A small contrastive image-text model, trained from scratch.
Model: 5.99M parameters, encoder arch efficientnet, encoder norm batchnorm, encoder activation gelu, encoder widths [40, 64, 120], text encoder width 256, text encoder layers 8, text encoder activation gelu_tanh.
Training: muon at rate 0.013, 12300 steps.
Data: trained on pictures of board games with random positions, seen at a slant, 32.3 epochs.
Rows from block 4 of the text encoder of a small contrastive image-text model, named by matrix and row number. Rows with one number belong to one neuron. Each number is 500 + 50 x the weight over its row's rms, rounded and kept within 0 to 999. All counts start at 0. Numbers have three digits each.
After each neuron's rows are labels from the 100 texts, of 14848, where the neuron reaches its highest value: "tokens" is the input token at the peak. Only what is clearly more common there than usual is listed. The data: pictures of board games with random positions, seen at a slant. In brackets: how many of the 100.
# fc1: MLP up (text_encoder.blocks.4.mlp.fc1.weight, 768x256), inputs 0-63
# fc2: MLP down (text_encoder.blocks.4.mlp.fc2.weight, 256x768, transposed), outputs 0-63

fc1.680:497530549438478553453502555525501384534531573447429547505561419515541513467510480574514552529514546457398528505526522495503512619555374591429417494480538408508482573399590483404478477431432417
fc2.680:575497516466557506479551460516415431583508570486588469464509478473432415569405530598377510601468577495454465489474437542569414450552477514526430412561423501552470491557570425498552539580439447
tokens: "4" (76); "<end>" (20)

fc1.68:574483478421548449448536542510520507494453477577432482495470454522530613568458446445406520467540500476534552506526539617530476510481556476390474477531530534474485595550580458504434539479460577
fc2.68:424473462390428542510491462421501526486449490566516525533449436454520574488600398562453531502518539526407541561491472539485531524547529553511439467619494519480486486453577561538537483506492585
tokens: "4" (54); "<end>" (46)

fc1.722:377436528552532409487472535433500453424484475520470559558551539483524513458543531540420558514472555422451456450525550495530483506405563539506487478412521553583553458441446493515495412580472530
fc2.722:495543479492477572537508432520376498555495485445526527546511434570493480507515474432555567423598479639476456482513513525534456486495439498521545536561556427480476510474452510505645544510530475
tokens: "white" (98)

fc1.278:441523553440469507524499468535551434471510566534465451346459563549570515414525475469418485525555444479522418527454498660476495430427550511437454535546582528532477465530591443565590492528482553
fc2.278:443419472494541508519518539461481523563589473550474427536414512513533519482474569464525497494563393534488549551529520514433475427479545572426508401560555449508539536526491515440601407588468566
tokens: "5" (51); "0" (25); "25" (24)

fc1.5:553522518536460443541504449529388513505528477505450431527542442414510464508494518481481535563389507416444530503517499524492442529540542462536481455449376561534504533480439482550448423531586466
fc2.5:601511426422449524580482531466592454507494535550531506492548488490523474391483497584503466439454607470477522493601500486503548522461449517580526469488462526521407439557497524414541457502477530
tokens: "white" (100)

fc1.485:446524524490558469503515375493532542564488409509409460577554471500551449577464473586528506453413540488561558593450438514601416522405494417453531515460522400609497466506436552569511460468421597
fc2.485:519505452469501456499516582499420476443539488551473504469574515506500517401628385417443570534361478526490569555431503457498514551467521482383542519615555521517526391507451582548420572508482554
tokens: "22" (46); "blue" (27); "23" (10)

fc1.140:471495506448562423561530569454470508528542546500513477473455410455501489410462420438466548499498384442529489477436552398461492543513535574409571551485505528557508482442507490508580432524511516
fc2.140:539468517489523494531487532458488545514496426488483524499389498474522486519473453489538503583430473486512525589519527545524606589510519517537477513427456440445537554526479519479461603483458557
tokens: "5" (100)

fc1.498:527452534424585575551523487502498500549406483541513526578455592487532423499476459492467503499501575576425434403506577445551476423491434480542483512443488422577451471447533495444423455563500458
fc2.498:506462580530449405497544409454508490416514548472574485516584620422488470456516453465541494533406454489566433541403542460601563502543512418530506458514557463424519487536442513450592437496431472
tokens: "<end>" (77); "white" (12); "7" (8)

fc1.394:491467572523559404528467512441473496473527523464512498522471462518518555545513551544545560627438513493488482485451521444499497506564466481516502529597376417449536359460498551435453465452488400
fc2.394:430487467531517493501381531485552428527508485538418508484501520516500436458375509480546540556567525537635576580467481552522565473397500570512430503553483540475479507500520457543556451534467618
tokens: "white" (82); "blue" (18)

fc1.312:519558426485478500496596558484488451520479563516573495471576476410606530521510491526526499430496491451486505477531419463478510623463458591534552509499477494594469454465481522487514461487513560
fc2.312:421541474592546598461497501517451521489551465489526424553525443498506517531523458524553507484495553431461495583460353499528498496430466500498602506571507366560350452540538531468517501473449494
tokens: "<end>" (67); "5" (25)

fc1.245:522461506432565487538440543563445425483525429485564504448571458501500498463408394583553398549465617587459506433520549444480494505571374502426568535523430474391506491480482511436443494523522457
fc2.245:568472503563484489547533495488436467559505414423524485405506532466482516470620508568466345504507398453506552499456472513482537551458515501399558532565516447505485489444541540372569581480472547
tokens: "white" (28); "black" (19); "25" (16); "22" (13)

fc1.42:535547484483452507469554439481416460563474560552534467512489568471547402476512406447563474557542515619497508487510447508514497535458492507485425494490580422564452442535508560388435408499516490
fc2.42:516426504456561508372508439508452457469495452463530461508467493463477474500535515489483478471531489431498502532505511536362478538518530522492439372554493527525455512526500476558553525556481503
tokens: "4" (67); "5" (25); "white" (7)

fc1.57:442372496464459596546585410422513540514435551481521411455500541490497477535534538485529350496374499519485498446529499593498481511431512499482484456496462518544398506456582518401534507489509411
fc2.57:484524498528459474481608467480461503409527519489458438499459507575529496503410523507405521456454584471459446559482491458407504529513401558449429433529546564460497526484503508523438502526474454
tokens: "discs" (58); "blue" (23); "<end>" (19)

fc1.37:438542547533550503465462363515433469472454416548529560381581463430483475478550440531537482489466524475443474501526485548457519549426456537530486521506566598436461507451517517477641531492427517
fc2.37:492520470568395498498512633489545401421524552495417534543462512595435457509455490509474506502433410502503510504551547495404595504525589479595593408482584582539528487497414501513502485498509471
tokens: "white" (42); "21" (21); "20" (20); "22" (17)

fc1.325:483574545511559520480445563441474436505512556457466496561435517493446523448473431537586532504529472523511542545474546493446454452506421534530488527407464432514443449480473438545522562496496576
fc2.325:490520516435612500505460493480446486463538457558526419545527574526506485445394438560533499475479449504511491602586507574428495552537538488468503527471534430541457400494508454527437482515498483
tokens: "5" (64); "6" (34)

fc1.478:518431368416501454553482478498604536448483468434535367535474397481640561474545491508475512481495481403460538393531443475595485556476577475583459425504501528520436405471547378466589521440477450
fc2.478:512526556505517424520539536589384491457503527469502435493551483528568581596434457469438568508460464444500518464410506376487499565518549368450486434431423487514460577541488500528434490461436575
tokens: "discs" (100)

fc1.46:451487551495458597463488445543455460539539438555549499476474558470450409491570504516517456608558578480427450506524444418446531570542384522545515567420414399514530517537512536454457400519574497
fc2.46:511477484522580505526461437548373520466488503543520483513582488425465484471473497461522547497433508591544414598457467412471515527563473576597493551532591514472498456467422511520484570461593397
tokens: "22" (69); "21" (14); "8" (11)

fc1.293:481477540507530474449440551469436446465451547517459489530490471470569475483349475426364510498407530597473427479524538479477497457460490565497568541510517476528525566467477524525515521472438442
fc2.293:506499494377482537496551542521456442459539632486518512556474536521569471402483533459487552479512493466530550539536532600529535528438564509433543478464467538402491453510509512543594531488651481
tokens: "4" (62); "<end>" (38)

fc1.600:556561520503448484449574454500590496526469563419511482540526515409522601520504439477384533498470501438579581478523494425503507554560542538521418523530569592409478470555476402413559483522477523
fc2.600:546462439482487517447598458483514550465572447436496566515520426539495581551545536576545577436506495478592577590395524431560503527505440517493509441553540467610459492459577495538573573457493473
tokens: "5" (67); "<end>" (26); "7" (7)

fc1.473:647526452375542460516427568459536555532542449476517441560537485491509499471517450503487546550449537465552499454423505491431485537528482487563561533540383475450501515630510524463501490547379493
fc2.473:529451569478500469448515445520562419454540447498486465533546476485428440539573493597512571553468515444379560584451571501471460495449470552411530514547569533563492399441455487512541434497493431
tokens: "0" (100)

fc1.265:475510563537453517502503506551509472531553523435549373474471493419596476525576523536475468460491474453460436464501509428469457479506607503545450450501445528562544580629563505442549521530639553
fc2.265:502559483459520441511524473471469417431496422494493519455455455498501550367452494577548510389586429535491531523526514510532463493606505507505573593511490475466537476443499468470580614514499576
tokens: "<end>" (80)

fc1.636:605517388523538504495399485554589504457488563517550413594500447492532496424509480546554581533485546529543493476496444535452501478501495481517504481494523507595449548503508430508399553605447479
fc2.636:555450475478488523456545553524507451566472499544482514608475547546475520438422607554535495606481465400393492510501554530578450509558569484459549527482490406522417534601440516563449533483423617
tokens: "4" (36); "5" (24)

fc1.6:474461502475408439458593496585537514499549541568558468475488495554507540428455457423494540545479504570452542545482457535491479553472528506425535554481478486498497484507586482481492505495473501
fc2.6:501424615438586492479491494550461493538480505472424573489515602504507423443565549500504505508512478558451480503460448412513539511541565470545385487547592503432533459546546375515524494493443525
tokens: "0" (98)

fc1.102:512531433486582524510465480521451403502532524411412464504572533506458461532456450627526442496533588476545491576531577398500453473463429555561519483403558575468534573553505447632496428492492479
fc2.102:507562550427469498524498516560491522440494560544451461518478562452526467489449548520573527492465546504460544533465542551476465633501545421499567492539524557517502432491466498567538463413530559
tokens: "5" (66); "<end>" (24); "blue" (10)

fc1.114:575486471546523444578480415395509559563508572501494469432484514372504456466417478596520518505580555610476452475503564515535447496523549510484514461544509517521480604539508476503546479522463542
fc2.114:468454521490470407554528460396436446493435554488380553511413561485471510474474535579507577505418452606557466469461430609466503451465490496570606486476529400569565590462504569503434525415562515
tokens: "<end>" (100)

fc1.553:547527503516532488548665525485558452458503486492460484443478555538466392561474524536483463427402563495463486576550581534502486439494490446489559590520454429560520453528492534534506496457528446
fc2.553:567570498556447607524416476556490470522428621433445558526561566574489583424351481516489474465515529483490528515478454563514483456500385504450573435448546448472445434503532519482475460441528488
tokens: "5" (97)

fc1.515:549462489485401467568566439552437564400499517504532511483420420474499552460465566547548388565448505411446555554551521515574563557496531416551503470470616577419532526492463457525400505528438564
fc2.515:444546508498566499517504439484466518591456510479492544440541439430508426474551536541473547498444495440510515529524512453509529521499542492492449529512475495619549514587491481483499479565559424
tokens: "discs" (85)

fc1.249:548571501555475571585537534496412430528429550551402378490494453537468403525484482456594484544550509552498564509512459471501449545523468499501433521528559530475544546505560544538400489559465551
fc2.249:508500595498446359493470615489531465442462530442477522496512471542501560525493486570514580525506549500507440526424483513489522510397462565537529541537508483441508427549457554558488546494480487
tokens: "22" (34); "23" (24); "21" (17); "20" (15)

fc1.100:592461496502588479529526495444617579501550521594626414450514472482483482463494533462432510546524526629448450639503532521549533597449509589511510429562471511450473528434621562528478499379480545
fc2.100:422403508511483455494529499480436518427473534448549488507383571514466512501542600557477361466470514515444513459472573466430438442544495438493509445484470620461563488493464491484485516462485589
tokens: "<end>" (93)

fc1.464:522559405542530405511552560538521566561541513555534615456599461503531532496521506529504509453602524570415487487495549517432523484524495547470497502454508549486476474518559528556394469620463534
fc2.464:496497575455530529535521546550552560534566500448495468540597525478528448504478483351556553514515526412381633450492522554518507608450500492522477545490554480543502522447619516567520440515559516
tokens: "white" (89)

fc1.14:589479477460513473506417587486516418547523485521551439439496486536501438494563526448517440536521499553494498458453407500615463453529531589587573475461487498499495519456528536511438525411568438
fc2.14:511457525361510534466578475493506475420535537455454439592486439470508576581545475520493504473532378475421480475466573573510441461427556517460476370487451538527456511443539490451525430456583541
tokens: "22" (81); "21" (19)

fc1.448:530468579435544480508495487526482468458515462510527444410495401499475480467516446521468440547464644497482559525539473570513528523461477548405511532530498451509526469419520519476508534463533518
fc2.448:511457527603579549575494501487519468456507543585553569491447474415586488463426511512533532503445382493569461471546538493553452476473549554488504516409477494520424506540461492424527505431582575
tokens: "4" (100)

fc1.17:506482476539506512419460426601486551520502532501455470410482475535536543427429496452442401510554525446539470505503552488644441619551597489461499464509519571522495522477438502529508422426498508
fc2.17:498532531462505515456561438441474431510577497476546546595460446450428473479522455503502466446515512410488563539525443551432513420428444502423512460420541571466539451499565524459474516418457463
tokens: "<end>" (58); "7" (36)

fc1.324:528552475551537425471518488501478474386501549500521514465506500535562442515476630525504575530449527441491488553464435480421491518548475399482514551461472401460540526539494526544437533558444537
fc2.324:448535537459491498486521517485456474505507476526445574558564549532515471523405427531406484334477473492539508585651515519445427480582447611544577442430575519474506490555449474511509510444487569
tokens: "22" (33); "25" (31); "21" (22); "<end>" (14)

fc1.255:450436454451476477509438472480458528553510607449469451480531457570492538497469640432471480503587430485524484519546465562583466452497440478482494515558569415537434528519451471395609571469474492
fc2.255:497535538483424413578493554542368512476466543540513531402525489507495473427561512504491448565444466500457477466503566452506576459425545501473470376492530441497397469422530481578480513482499565
tokens: "<end>" (70); "0" (30)

fc1.503:576595453577504467463432489487442444455544480430440528504542500572618422472428512487585487462482556473459494538529528451452403534511542402415552532447514469588489491446508574568479483488484496
fc2.503:497513458501478436477560468461555477463414428516489436500591485562588526506489534556585463514464551553454460481428474414486425532508466459495523588571510523477479434614499528476585534490487579
tokens: "white" (29); "24" (22); "25" (13); "26" (9)